A small encoder-decoder audio transcriber, trained from scratch: adamw at rate 0.0011.
Rows from block 2 of the audio encoder of a small encoder-decoder audio transcriber, named by matrix and row number. Each number is 50 + 12 x the weight over its row's rms, rounded and kept within 0 to 99. All counts start at 0.
Before each channel's rows are labels from the 100 clips, of 14976, where the channel reaches its highest value: "top examples" is what is common among them. Only what is clearly more common there than usual is listed. The data: single English nouns, adjectives and verbs, spoken by a formant synthesiser in many voices. In brackets: how many of the 100, against the usual share in percent.
# conv: width-5 conv (encoder.blocks.2.conv.weight, 192x192x5, each kernel summed), inputs 0-95

top examples: /ɔ/ (67 vs 9.6); /ɑ/ (32 vs 10.3)
conv.130:64 65 57 41 41 53 57 49 68 44 47 57 82 60 67 65 53 54 45 37 53 72 41 57 38 62 64 65 66 44 49 47 43 69 45 74 40 59 43 60 62 71 45 73 60 44 43 45 59 58 49 59 63 73 60 57 59 41 43 46 54 63 69 33 46 61 63 59 58 65 48 39 58 64 61 42 70 71 40 44 65 44 61 62 65 59 54 47 58 57 55 72 72 58 40 42

top examples: /ɔ/ (67 vs 9.6); /ɑ/ (32 vs 10.3)
conv.180:62 59 63 40 47 61 58 51 72 43 44 58 82 61 68 62 59 54 45 43 60 67 41 60 37 60 60 66 69 45 47 50 42 72 38 69 43 57 40 64 64 64 50 69 66 47 42 49 54 65 45 61 58 74 63 61 64 44 48 47 52 60 67 45 43 60 64 62 58 67 44 43 60 69 59 36 69 68 35 45 68 47 63 63 67 57 54 45 63 59 54 76 73 68 38 44

top examples: /ɔ/ (66 vs 9.6); /ɑ/ (33 vs 10.3)
conv.83:61 63 61 36 42 60 53 50 73 48 43 62 75 58 67 60 51 53 44 44 58 75 45 60 41 64 61 64 66 43 55 46 40 68 43 71 37 61 42 56 65 69 49 72 63 46 49 42 62 65 45 62 60 66 57 56 66 46 41 43 48 59 63 38 43 59 69 58 60 65 44 46 60 63 59 37 68 69 42 44 68 40 60 63 64 57 57 46 60 57 54 71 74 58 42 44

top examples: /s/ (100 vs 20.6); voice: child-like voice (56 vs 25.3); mains hum (48 vs 13.1)
conv.18:61 51 44 74 63 56 56 50 52 67 66 53 57 62 60 48 61 58 54 71 51 53 68 55 78 58 61 60 62 61 61 63 62 64 63 52 67 64 62 60 56 55 64 58 50 62 58 61 53 46 62 48 57 68 60 53 54 57 68 66 58 63 60 83 65 55 51 56 53 61 61 62 66 51 58 81 63 58 71 67 60 66 62 57 49 61 56 65 60 61 50 55 57 52 75 65

top examples: /s/ (100 vs 20.6); /ɔ/ (35 vs 9.6); mains hum (31 vs 13.1)
conv.152:38 27 42 51 43 39 33 33 51 48 68 41 52 33 55 44 29 27 51 58 33 63 49 45 48 29 36 38 53 52 47 53 54 43 56 53 47 33 61 35 42 53 57 60 66 52 48 55 29 42 55 46 38 55 47 39 41 52 58 51 28 52 61 56 52 43 56 37 32 54 56 66 37 48 32 58 60 56 60 62 61 59 36 35 49 29 25 53 36 35 22 57 57 37 54 60

top examples: /s/ (100 vs 20.6); voice: child-like voice (53 vs 25.3); mains hum (38 vs 13.1); /ɔ/ (33 vs 9.6)
conv.109:41 51 54 64 68 44 50 51 37 59 63 52 44 51 55 52 37 41 52 75 48 45 55 34 72 46 40 50 49 66 47 68 64 50 74 56 72 43 74 45 47 52 67 53 57 60 59 69 41 53 63 43 50 52 42 49 43 55 69 79 45 48 49 80 70 55 42 53 47 48 50 68 45 59 47 75 39 41 71 70 48 65 46 50 49 48 39 59 48 45 47 49 42 43 63 66

top examples: /ɔ/ (67 vs 9.6); /ɑ/ (32 vs 10.3)
conv.8:58 63 66 38 40 65 55 55 70 51 41 66 74 59 67 67 55 53 44 40 58 78 39 58 42 67 63 65 62 45 54 46 41 69 43 70 43 56 48 61 64 70 45 70 65 45 45 46 55 63 50 59 53 75 64 59 67 50 45 43 46 64 62 40 43 61 66 61 60 66 43 45 57 64 58 40 65 72 39 43 68 44 60 65 63 60 58 45 61 56 52 68 72 57 39 45

top examples: /s/ (100 vs 20.6); voice: child-like voice (57 vs 25.3); mains hum (44 vs 13.1); /ɔ/ (26 vs 9.6)
conv.76:60 51 42 74 75 55 50 54 46 59 67 53 43 49 44 46 50 47 58 70 53 51 61 49 61 49 46 46 58 70 55 64 72 47 73 46 78 44 63 53 54 44 73 49 48 70 57 59 55 52 58 53 52 55 49 49 57 63 81 73 43 44 45 74 77 51 46 52 53 50 58 77 51 47 48 72 47 49 80 67 52 64 51 55 50 52 44 60 53 56 50 40 45 52 71 68

top examples: /ɔ/ (66 vs 9.6); /ɑ/ (33 vs 10.3)
conv.2:53 57 60 41 38 61 49 54 66 47 49 55 66 62 62 66 52 57 45 39 58 79 40 57 46 59 67 61 68 45 40 53 45 63 51 74 38 56 47 58 55 71 49 71 59 45 44 50 53 63 43 53 59 62 63 62 65 43 36 44 51 55 63 31 44 60 65 60 60 66 52 44 60 69 57 37 70 77 41 43 70 37 57 66 69 54 55 49 59 55 50 81 80 52 44 45

top examples: /ɔ/ (67 vs 9.6); /ɑ/ (32 vs 10.3)
conv.178:57 63 60 39 45 64 58 50 68 43 47 62 79 56 65 64 53 56 44 43 57 69 42 57 42 59 55 61 68 47 49 50 39 68 39 70 40 59 43 60 57 67 49 72 59 44 48 43 56 64 44 57 57 69 64 62 66 47 42 44 49 57 65 42 39 64 69 61 59 66 47 46 64 67 59 40 67 69 41 44 69 47 60 63 66 53 54 49 61 60 51 73 76 60 41 46

top examples: /ɔ/ (67 vs 9.6); /ɑ/ (32 vs 10.3)
conv.101:60 63 63 42 42 54 60 47 65 48 37 62 70 57 68 65 56 61 42 46 60 70 40 58 42 61 60 67 69 35 48 47 37 67 43 66 40 62 40 58 59 69 48 69 60 42 46 44 61 66 41 62 60 70 59 59 68 48 46 40 49 66 68 37 47 62 70 60 65 65 47 49 60 68 60 38 64 64 36 42 65 50 60 61 64 53 52 50 63 61 57 69 69 67 44 43

top examples: /ɔ/ (67 vs 9.6); /ɑ/ (32 vs 10.3)
conv.120:62 67 70 45 46 55 64 47 64 46 42 63 73 58 73 54 52 51 46 41 59 73 39 64 36 57 57 65 68 45 49 46 43 67 49 72 44 57 51 59 63 76 48 78 64 44 45 47 57 64 46 59 57 69 60 62 67 46 44 40 50 59 65 38 41 62 68 61 58 66 44 47 58 66 60 40 70 76 38 46 66 42 58 64 61 58 60 47 62 58 58 72 72 60 42 45

top examples: /ɔ/ (66 vs 9.6); /ɑ/ (33 vs 10.3)
conv.49:56 59 60 41 42 66 54 56 65 47 43 58 77 59 62 66 54 56 45 43 56 73 44 61 46 62 63 64 67 49 46 49 44 69 45 78 38 57 47 63 57 75 45 70 60 47 43 44 59 62 46 61 57 66 69 64 60 49 42 40 49 59 62 33 44 63 70 63 54 65 46 45 58 68 58 39 70 73 38 48 69 42 57 63 70 54 52 45 57 55 51 71 76 60 42 47

top examples: /s/ (100 vs 20.6); voice: child-like voice (55 vs 25.3); mains hum (43 vs 13.1); /ɔ/ (27 vs 9.6)
conv.48:50 55 44 72 77 57 58 59 49 63 73 52 41 49 52 51 56 48 61 73 46 47 60 52 68 59 47 49 44 67 65 65 67 49 74 51 76 48 73 44 55 45 68 51 53 66 58 61 49 53 60 55 52 50 46 55 52 58 73 75 51 50 43 75 71 50 51 51 51 49 61 69 47 48 60 75 48 45 82 67 51 67 52 50 51 52 49 61 54 49 51 49 46 52 71 67

top examples: /ɔ/ (66 vs 9.6); /ɑ/ (33 vs 10.3)
conv.111:58 67 63 45 43 65 52 51 67 46 47 61 71 54 66 64 57 56 46 43 57 73 43 56 41 61 59 59 69 41 52 51 43 64 45 77 41 56 49 58 62 73 42 68 58 47 46 48 55 64 46 57 57 63 62 57 65 43 40 44 43 62 64 40 38 61 71 61 62 70 46 46 64 67 58 42 67 78 45 50 65 46 57 60 69 56 57 42 58 57 53 69 72 59 46 43

top examples: /s/ (100 vs 20.6); voice: child-like voice (59 vs 25.3); mains hum (40 vs 13.1)
conv.154:48 50 53 73 67 50 48 56 47 70 73 49 52 49 54 53 44 49 57 71 46 57 61 54 70 50 51 50 57 68 58 72 71 49 72 55 70 50 73 59 52 56 70 53 52 71 68 74 48 54 69 55 52 57 52 53 53 62 72 75 48 51 55 80 73 54 52 49 48 53 65 74 50 49 50 74 50 57 75 74 51 66 51 53 55 48 41 66 51 50 47 56 57 52 66 69

top examples: /dʒ/ (31 vs 5.2); /ʌ/ (29 vs 3.5)
conv.39:50 54 09 41 37 45 53 55 08 42 33 52 51 53 47 46 56 55 52 42 41 38 46 46 48 44 43 49 45 39 37 36 34 55 40 35 39 55 44 46 48 34 39 36 19 32 36 41 54 42 40 50 53 30 51 50 49 43 42 33 53 59 53 44 42 49 21 50 43 41 39 28 50 54 48 52 40 41 50 37 40 36 42 52 48 48 58 45 44 59 52 33 25 46 48 44

top examples: /ɔ/ (66 vs 9.6); /ɑ/ (33 vs 10.3)
conv.1:57 55 61 42 42 54 55 49 68 48 40 52 70 54 72 60 53 59 45 43 57 73 39 62 45 55 58 64 67 42 46 44 42 66 45 74 41 59 41 56 60 71 46 77 58 39 41 48 57 58 37 63 57 62 57 64 61 43 40 42 49 60 68 36 44 59 75 61 61 74 46 39 57 60 52 39 67 74 43 41 67 43 59 58 66 55 53 45 60 61 56 73 78 65 45 45

top examples: /ɔ/ (67 vs 9.6); /ɑ/ (32 vs 10.3)
conv.167:62 61 64 45 42 54 56 55 75 47 50 58 76 58 69 63 58 57 44 47 56 64 40 55 39 61 60 66 73 47 50 42 39 66 41 72 40 55 42 57 60 69 49 68 65 48 46 43 59 61 45 62 54 73 60 62 69 48 44 41 57 60 67 42 45 54 68 63 58 68 39 46 61 69 64 41 66 71 43 49 64 43 55 63 69 58 52 45 58 61 53 70 74 66 40 45

top examples: /ɔ/ (66 vs 9.6); /ɑ/ (33 vs 10.3)
conv.113:62 62 58 42 38 56 62 54 68 48 45 66 76 56 68 63 56 59 44 44 58 71 42 64 40 64 61 56 63 50 53 45 45 73 39 74 39 63 43 59 59 64 45 70 60 44 50 47 57 61 46 58 57 71 56 57 67 42 42 38 49 64 67 37 40 63 69 62 62 64 50 41 55 67 62 41 62 74 38 40 72 48 57 60 64 55 57 43 62 58 51 70 69 59 39 48

top examples: /s/ (100 vs 20.6); voice: child-like voice (58 vs 25.3); mains hum (41 vs 13.1)
conv.29:52 57 53 74 69 45 44 58 45 69 75 56 53 44 57 54 46 46 63 69 54 52 63 48 67 52 49 54 53 71 56 72 71 52 74 55 72 51 72 55 51 56 66 57 53 72 64 73 51 49 73 51 48 52 53 52 52 63 73 70 44 58 57 80 68 53 47 51 43 55 64 71 52 56 55 78 56 52 71 72 52 67 47 52 54 49 48 70 51 42 48 51 45 46 67 73

top examples: /s/ (100 vs 20.6); voice: child-like voice (58 vs 25.3); mains hum (43 vs 13.1); /ɔ/ (27 vs 9.6)
conv.31:50 53 50 74 68 47 52 51 43 62 72 52 47 49 44 50 48 44 54 74 49 47 57 43 67 54 52 46 50 68 51 66 70 50 80 51 80 51 71 52 52 52 67 46 52 69 62 68 53 53 67 45 44 51 51 47 48 54 81 75 45 51 54 79 70 41 44 55 58 48 64 71 45 49 52 70 52 48 80 81 51 59 60 52 45 52 48 58 54 54 50 45 46 49 68 69

top examples: /s/ (100 vs 20.6); voice: child-like voice (61 vs 25.3); mains hum (49 vs 13.1)
conv.123:43 43 21 64 50 44 42 57 20 63 73 51 40 48 40 44 41 52 52 69 57 28 68 50 62 51 45 41 43 67 55 58 67 50 66 31 65 59 65 52 51 34 65 40 27 64 69 66 52 50 67 52 54 35 50 53 40 53 67 58 37 49 45 68 62 52 29 47 46 41 60 67 49 35 51 70 46 32 68 65 45 68 44 38 32 54 38 57 43 49 43 34 31 53 69 67

top examples: /s/ (100 vs 20.6); voice: child-like voice (57 vs 25.3); mains hum (46 vs 13.1); /eɪ/ (26 vs 8.7)
conv.131:56 54 40 76 71 53 53 56 41 63 68 49 40 55 41 53 53 49 61 70 55 45 67 51 69 57 51 50 45 65 55 67 75 49 74 48 77 54 67 51 51 46 62 53 49 69 62 69 52 51 68 52 49 52 46 51 53 54 79 79 52 51 42 76 72 55 46 55 56 50 57 77 53 49 55 73 47 48 74 68 51 63 56 51 47 51 51 63 51 52 48 44 50 53 69 71

top examples: /ɔ/ (67 vs 9.6); /ɑ/ (32 vs 10.3)
conv.128:58 59 64 39 43 64 48 55 65 47 48 60 74 58 66 68 52 56 45 43 57 73 46 55 41 60 61 58 70 44 45 49 44 67 42 74 37 59 46 63 62 74 44 70 59 47 45 49 58 66 47 57 61 58 63 55 63 41 43 41 48 62 66 34 44 64 64 56 61 66 50 40 58 63 62 40 67 79 44 45 63 42 59 64 65 57 54 43 57 58 49 73 79 62 43 46

top examples: /ɔ/ (66 vs 9.6); /ɑ/ (33 vs 10.3)
conv.27:56 64 62 40 40 62 55 57 69 40 41 64 71 63 60 61 57 55 48 45 59 71 42 58 40 62 57 63 63 42 52 44 45 74 43 72 39 60 44 62 57 67 44 69 57 42 45 49 53 65 46 64 53 73 57 58 64 45 45 44 53 56 63 42 46 61 70 63 59 62 42 47 60 66 60 45 67 69 39 46 67 47 59 63 63 60 55 42 63 60 57 76 73 61 40 41

top examples: /ɔ/ (66 vs 9.6); /ɑ/ (33 vs 10.3)
conv.35:60 60 65 47 41 60 56 54 70 48 46 63 73 61 70 65 51 57 44 40 58 79 43 55 43 60 59 62 64 45 46 46 43 65 43 74 40 60 49 55 56 73 47 74 58 41 41 44 56 64 46 61 59 61 58 53 63 48 40 45 45 61 64 38 47 63 66 62 58 67 47 43 56 64 59 41 69 76 43 44 67 49 55 61 70 56 57 44 60 59 56 73 83 61 44 46

top examples: /ɔ/ (67 vs 9.6); /ɑ/ (32 vs 10.3)
conv.177:58 60 62 40 44 60 59 55 68 46 50 60 80 59 70 59 55 53 45 40 59 70 41 53 41 60 58 62 70 45 52 43 45 70 41 67 42 63 47 63 61 70 46 67 62 42 47 47 58 68 42 58 56 70 64 64 62 44 45 41 56 64 68 37 42 65 71 65 57 62 46 46 59 70 57 43 68 73 41 40 72 47 60 55 71 61 61 46 60 59 58 71 73 61 41 47

top examples: /tʃ/ (62 vs 6.9); /ʃ/ (38 vs 5.1)
conv.71:45 55 29 43 39 50 48 44 35 50 46 45 43 50 33 49 47 50 56 44 44 29 45 54 25 46 47 49 34 43 52 45 38 36 40 31 37 47 47 51 49 34 41 28 27 48 47 51 44 47 55 50 50 26 46 50 48 46 44 36 43 42 36 27 39 53 45 53 54 38 55 45 54 45 55 33 35 31 37 38 38 49 43 46 26 48 43 46 45 47 47 31 25 44 34 52

top examples: /s/ (100 vs 20.6); voice: child-like voice (57 vs 25.3); mains hum (44 vs 13.1); /ɔ/ (25 vs 9.6)
conv.187:51 54 43 68 60 51 45 55 47 64 72 46 50 52 47 47 43 49 61 70 53 52 63 46 63 47 51 47 48 68 57 62 66 50 83 49 73 51 64 51 49 44 67 49 45 64 59 65 51 46 64 50 48 48 49 49 45 58 82 76 45 45 54 81 75 52 42 49 53 50 60 80 48 44 52 75 52 47 75 69 50 63 50 46 49 47 45 62 51 49 45 49 43 52 65 67

top examples: /ɔ/ (66 vs 9.6); /ɑ/ (32 vs 10.3)
conv.7:61 64 62 46 43 59 56 49 71 43 45 64 77 60 69 64 54 54 43 48 61 61 42 59 41 67 61 68 72 45 49 47 45 78 39 63 46 61 45 60 63 63 48 68 64 50 53 49 55 58 44 66 59 73 61 61 59 48 41 38 49 58 64 44 41 56 68 63 58 65 45 46 61 63 60 44 68 67 39 43 63 47 59 69 59 56 56 43 62 55 56 70 68 66 39 50

top examples: /ɔ/ (68 vs 9.6); /ɑ/ (31 vs 10.3)
conv.58:58 61 60 39 48 57 61 58 67 46 47 60 79 53 68 64 54 57 43 44 57 66 43 61 43 58 58 69 68 42 50 43 45 76 44 65 38 58 41 58 63 68 47 69 61 38 43 46 59 64 46 64 53 77 63 66 66 42 46 42 47 61 63 40 45 64 63 59 56 62 43 40 64 68 55 44 72 75 41 38 64 47 62 62 63 56 53 52 58 59 47 73 67 59 41 49

top examples: /s/ (100 vs 20.6); voice: child-like voice (58 vs 25.3); mains hum (48 vs 13.1)
conv.21:56 55 47 74 66 54 51 65 47 58 68 47 49 56 47 53 53 53 57 72 56 43 66 50 72 54 52 52 51 69 59 66 75 52 79 47 73 56 69 52 55 45 66 48 42 67 61 64 52 59 65 47 51 58 52 53 50 56 70 76 52 46 48 84 69 53 49 58 57 44 59 71 61 52 57 82 51 48 74 66 53 60 54 53 54 57 52 60 59 55 48 46 48 52 74 60

top examples: /s/ (100 vs 20.6); voice: child-like voice (60 vs 25.3); mains hum (48 vs 13.1)
conv.19:55 51 50 71 71 53 47 54 53 61 65 50 51 54 46 47 50 44 49 69 55 45 68 49 72 53 58 47 43 69 60 65 72 52 75 46 70 54 75 51 50 41 70 48 53 67 57 65 55 52 59 54 48 49 47 51 53 53 76 72 49 53 52 76 76 50 48 50 48 51 65 70 56 45 57 69 51 50 79 72 47 68 57 53 48 54 51 61 52 49 52 48 49 53 69 72

top examples: /s/ (100 vs 20.6); voice: child-like voice (58 vs 25.3); mains hum (41 vs 13.1)
conv.94:40 48 39 64 70 47 49 52 41 66 69 47 56 46 49 52 44 39 63 67 43 47 63 51 65 52 52 44 55 67 57 72 69 54 70 45 69 54 73 40 43 42 73 48 54 70 70 71 41 49 63 57 41 48 58 51 52 66 76 69 41 56 46 72 74 51 45 46 42 52 66 72 44 42 51 74 50 51 75 72 44 67 44 50 47 46 40 64 47 51 41 50 41 42 70 68

top examples: /s/ (100 vs 20.6); voice: child-like voice (58 vs 25.3); mains hum (45 vs 13.1); /eɪ/ (26 vs 8.7)
conv.28:56 49 46 72 69 49 54 55 48 64 73 55 45 50 52 53 54 53 63 78 56 51 63 49 67 53 49 47 46 70 56 70 77 51 75 53 76 49 62 50 49 47 63 47 47 69 61 65 50 52 67 52 50 54 47 50 50 59 78 76 54 48 49 74 73 56 48 57 55 50 59 71 52 51 55 75 48 49 76 67 46 68 55 49 49 49 53 59 54 51 43 49 48 46 71 68

top examples: /s/ (100 vs 20.6); voice: child-like voice (52 vs 25.3); mains hum (39 vs 13.1); /ɔ/ (32 vs 9.6)
conv.140:48 46 50 58 64 42 37 49 34 55 70 44 55 48 58 44 35 41 49 70 42 54 58 50 64 44 46 45 52 62 55 62 63 53 68 49 63 49 60 40 43 56 71 50 51 64 60 54 47 45 63 42 42 54 48 44 55 46 83 72 31 50 48 77 64 45 45 41 44 56 60 72 47 48 39 72 50 51 74 69 52 60 58 58 50 45 28 63 51 49 29 49 54 46 63 65

top examples: /s/ (100 vs 20.6); /l/ (52 vs 25.2); /ɔ/ (45 vs 9.6); word: saw (25 vs 0.9)
conv.36:40 41 36 50 42 44 36 36 18 53 60 46 51 49 48 47 45 39 51 56 38 57 35 49 19 48 45 40 30 56 44 50 62 52 60 50 50 46 51 38 43 40 60 45 23 66 50 50 37 49 50 47 35 35 36 34 47 50 57 62 30 42 45 18 48 40 32 41 51 38 53 53 43 46 43 32 41 41 34 49 43 57 39 46 38 46 43 52 50 40 34 47 47 49 23 55

top examples: /s/ (100 vs 20.6); voice: child-like voice (57 vs 25.3); mains hum (45 vs 13.1); /eɪ/ (25 vs 8.7)
conv.46:45 49 37 72 69 44 48 56 39 64 71 47 43 49 43 47 40 39 59 70 44 45 60 46 60 49 49 46 44 70 59 68 69 53 77 45 74 45 75 49 44 38 74 49 41 61 63 69 46 40 64 49 52 49 41 43 47 63 69 68 46 51 43 73 71 47 42 49 48 45 68 74 47 45 51 70 49 52 74 65 45 64 45 40 41 44 36 62 46 49 44 45 42 43 66 72

top examples: /s/ (100 vs 20.6); voice: child-like voice (53 vs 25.3); mains hum (37 vs 13.1); /ɔ/ (31 vs 9.6)
conv.38:41 38 44 70 56 50 41 46 35 70 73 51 60 43 48 47 28 42 50 65 50 49 61 53 75 49 53 44 58 61 47 66 62 56 73 55 70 43 74 48 43 59 64 52 42 63 58 64 42 48 57 48 45 58 50 49 43 55 81 60 34 50 51 67 66 48 57 46 47 50 71 67 45 46 45 73 54 48 75 64 58 65 41 42 48 40 39 68 37 38 33 48 53 51 68 56

top examples: /ɔ/ (65 vs 9.6); /ɑ/ (33 vs 10.3)
conv.56:53 57 62 38 38 64 55 53 71 46 45 59 70 60 69 66 48 53 44 47 59 72 36 61 43 65 58 59 63 46 52 46 46 68 42 74 40 61 46 63 56 72 47 70 60 47 46 48 60 63 48 55 59 66 58 63 66 43 44 47 46 58 67 37 43 62 64 53 58 63 44 46 57 65 59 37 65 73 42 42 63 45 65 69 64 55 58 47 66 58 55 67 77 54 41 50

top examples: /ɔ/ (67 vs 9.6); /ɑ/ (32 vs 10.3)
conv.160:62 60 59 42 45 59 56 52 67 45 46 59 81 55 70 62 56 53 49 44 60 71 40 61 41 67 61 62 69 44 46 48 41 65 39 71 37 56 45 63 58 67 50 70 60 42 48 48 57 67 39 62 59 69 60 60 66 48 49 42 46 64 61 42 44 61 66 62 60 63 45 43 58 71 62 46 68 71 42 44 66 46 56 60 63 60 56 50 62 59 52 70 73 63 41 46

top examples: /ɔ/ (67 vs 9.6); /ɑ/ (32 vs 10.3)
conv.137:58 57 65 42 44 63 51 59 65 44 45 59 73 55 60 63 53 55 48 42 57 73 43 57 43 55 58 61 69 42 48 52 42 68 42 72 40 61 44 58 64 78 42 67 57 43 45 46 55 65 42 59 60 68 68 63 64 44 40 41 52 62 67 40 48 58 62 59 55 70 43 48 65 66 58 41 71 73 38 45 65 39 61 64 69 52 55 46 56 56 55 73 75 64 42 43

top examples: /ɔ/ (67 vs 9.6); /ɑ/ (32 vs 10.3)
conv.4:53 56 62 43 41 63 53 57 67 46 42 60 77 62 71 65 51 54 48 39 63 71 43 62 44 60 63 58 66 49 42 47 47 70 46 74 42 63 49 68 59 78 35 70 59 44 47 50 55 65 49 58 63 63 65 66 63 42 42 38 51 61 63 42 44 70 61 59 57 68 49 43 61 64 56 41 68 76 46 43 65 37 60 65 68 52 57 49 58 55 46 68 72 59 43 41

top examples: /s/ (100 vs 20.6); voice: child-like voice (60 vs 25.3); mains hum (47 vs 13.1); /eɪ/ (28 vs 8.7)
conv.42:48 49 28 67 60 43 44 57 33 58 68 50 46 50 34 50 38 38 47 70 42 33 55 48 59 42 43 42 45 64 51 62 69 44 67 34 69 48 64 40 44 44 62 40 31 57 63 60 41 42 59 51 46 37 45 50 43 55 77 73 43 37 46 68 68 49 31 47 43 42 66 69 48 45 49 71 41 46 65 67 43 63 44 47 36 44 46 67 37 56 40 38 37 46 66 65

top examples: /s/ (100 vs 20.6); voice: child-like voice (58 vs 25.3); mains hum (44 vs 13.1)
conv.91:47 48 34 71 67 45 39 49 37 65 74 50 45 47 47 45 42 44 53 79 47 45 63 50 60 49 46 45 50 66 60 79 67 46 76 49 66 47 74 48 47 42 67 47 45 71 62 68 49 45 66 49 46 45 55 44 46 65 73 74 44 51 47 69 72 51 41 47 49 44 63 69 49 44 47 67 47 51 73 69 47 70 48 44 51 45 42 68 46 43 44 51 46 48 68 69

top examples: /s/ (100 vs 20.6); voice: child-like voice (56 vs 25.3); mains hum (48 vs 13.1); /eɪ/ (26 vs 8.7)
conv.55:54 49 43 75 72 52 57 59 45 61 66 57 42 54 49 54 57 52 59 70 57 41 65 53 76 59 56 55 43 70 57 62 69 44 69 49 76 50 65 57 56 52 62 52 48 63 60 66 55 52 67 54 58 46 56 52 53 53 73 72 51 49 49 77 70 56 44 52 53 49 57 67 54 51 53 78 43 48 74 65 50 62 56 55 49 53 55 65 53 61 53 50 51 50 68 70

top examples: /s/ (100 vs 20.6); voice: child-like voice (56 vs 25.3); mains hum (51 vs 13.1)
conv.32:60 63 33 58 65 59 56 63 37 51 61 58 33 49 47 52 60 63 52 63 58 51 63 55 77 61 55 55 37 55 51 56 70 46 63 44 66 51 61 55 60 33 63 38 44 58 52 56 57 57 54 48 56 38 49 52 57 57 66 69 51 46 34 70 61 48 33 64 71 48 61 61 52 55 65 78 41 38 75 62 38 61 62 54 39 59 62 52 61 67 61 37 38 53 59 59

top examples: /ɔ/ (67 vs 9.6); /ɑ/ (32 vs 10.3)
conv.9:55 62 62 38 42 59 55 52 68 44 42 59 75 55 65 60 53 61 45 40 62 71 46 57 43 61 61 66 66 42 52 47 40 69 41 70 42 60 44 59 62 70 47 70 61 47 49 47 57 69 45 62 63 74 58 59 64 45 41 41 51 58 71 43 43 60 65 59 62 64 42 47 58 67 61 40 67 73 39 48 69 43 56 63 69 61 55 44 63 55 54 74 74 65 45 47

top examples: /ɔ/ (68 vs 9.6); /ɑ/ (31 vs 10.3)
conv.11:58 62 63 46 42 59 62 49 70 45 50 66 75 61 63 61 66 55 36 44 59 68 41 67 40 68 65 63 65 41 53 48 43 71 43 69 39 60 48 59 57 73 47 58 62 42 52 44 62 65 50 55 57 71 65 59 62 42 43 45 49 57 60 38 44 60 64 61 60 58 41 49 63 67 59 35 62 70 47 47 61 48 60 69 72 54 59 44 61 59 53 72 73 70 39 46

top examples: /s/ (100 vs 20.6); voice: child-like voice (64 vs 25.3); mains hum (56 vs 13.1); /eɪ/ (29 vs 8.7)
conv.138:48 43 12 48 52 51 43 50 21 49 53 51 33 54 40 37 54 40 53 48 43 32 47 49 51 38 37 37 29 49 41 53 42 35 51 33 52 39 52 44 50 13 45 36 29 52 47 55 41 39 44 34 36 39 32 37 42 45 45 45 48 40 32 44 47 41 16 36 50 35 50 39 45 37 44 54 32 40 52 47 38 45 36 38 37 48 57 51 44 45 57 23 27 37 52 57

top examples: /s/ (100 vs 20.6); /l/ (55 vs 25.2); /ɔ/ (46 vs 9.6); word: saw (27 vs 0.9)
conv.136:34 47 33 48 45 53 38 40 36 46 55 43 53 39 54 45 37 51 47 46 44 47 32 30 26 35 41 52 56 41 43 63 39 54 50 35 47 41 52 42 49 48 52 53 37 46 52 42 29 40 50 41 48 52 45 50 50 56 57 49 29 37 47 56 47 46 29 41 46 56 45 53 39 65 47 31 47 44 57 54 47 58 36 47 38 41 20 49 41 46 40 35 38 36 43 52

top examples: /ɔ/ (67 vs 9.6); /ɑ/ (32 vs 10.3)
conv.73:61 60 65 43 45 56 55 50 64 42 42 62 78 58 68 65 59 56 42 39 55 71 38 60 38 64 59 66 68 41 46 44 43 67 41 71 40 58 43 59 63 71 49 70 60 47 45 45 59 67 48 59 54 66 62 59 60 42 38 43 47 59 68 38 50 66 68 63 65 66 48 46 59 67 60 38 68 68 48 43 67 49 61 63 65 57 55 43 66 57 58 74 75 63 38 41

top examples: /s/ (100 vs 20.6); /l/ (52 vs 25.2); /ɔ/ (43 vs 9.6)
conv.0:27 38 22 57 41 41 38 36 10 50 58 44 52 35 48 40 34 43 40 57 36 35 40 42 47 37 37 38 41 47 29 53 48 37 41 37 40 39 55 36 44 46 42 47 30 46 54 63 36 47 53 48 42 36 33 41 52 39 53 48 32 42 39 42 51 44 44 37 41 46 55 46 38 48 32 44 46 39 48 46 45 58 37 34 36 30 36 55 34 38 23 54 41 41 41 39

top examples: /s/ (100 vs 20.6); /l/ (55 vs 25.2); /ɔ/ (48 vs 9.6); word: saw (27 vs 0.9)
conv.133:47 39 17 51 51 46 31 40 00 36 46 43 40 47 38 34 36 40 58 52 38 49 50 48 51 49 41 47 27 44 41 40 55 50 48 51 48 44 53 44 43 44 43 40 18 50 53 49 31 44 49 49 42 42 42 44 40 50 46 45 31 42 38 45 44 38 32 38 46 40 50 49 36 37 39 51 41 38 42 44 40 47 50 30 22 46 34 43 34 38 41 41 40 39 42 42

top examples: /s/ (100 vs 20.6); voice: child-like voice (57 vs 25.3); mains hum (41 vs 13.1); /ɔ/ (25 vs 9.6)
conv.6:48 53 45 69 63 48 48 45 37 66 72 45 50 51 54 46 46 41 62 75 40 49 65 46 64 42 48 53 50 70 59 69 68 51 76 43 69 53 69 49 44 52 70 48 49 70 64 75 52 45 63 46 43 54 56 44 46 64 73 73 43 53 49 70 74 43 43 43 50 55 70 70 46 46 53 69 46 49 70 75 50 70 44 43 47 48 39 71 48 46 43 49 45 47 60 68

top examples: /ɔ/ (65 vs 9.6); /ɑ/ (34 vs 10.3)
conv.86:66 64 61 42 44 62 59 51 72 43 46 62 80 62 64 62 57 62 46 45 56 73 40 64 42 63 68 63 68 47 50 49 42 67 43 67 43 55 42 58 54 67 43 74 58 46 46 45 61 64 44 63 53 74 64 61 64 45 37 42 52 57 65 37 42 59 61 61 59 67 47 42 63 58 61 41 66 65 38 41 65 42 60 61 63 57 54 46 61 58 57 76 75 60 41 41

top examples: /ɔ/ (65 vs 9.6); /ɑ/ (33 vs 10.3)
conv.124:61 58 64 38 44 59 54 53 68 46 41 58 73 56 68 63 53 59 42 42 56 74 43 60 42 60 57 61 68 47 52 47 43 70 43 66 43 57 45 63 65 70 45 69 62 47 48 48 63 64 45 58 62 63 63 63 64 45 43 41 49 63 66 40 43 60 72 60 57 69 43 48 57 70 58 41 67 72 42 42 70 51 61 61 68 60 54 41 65 59 53 75 74 61 41 48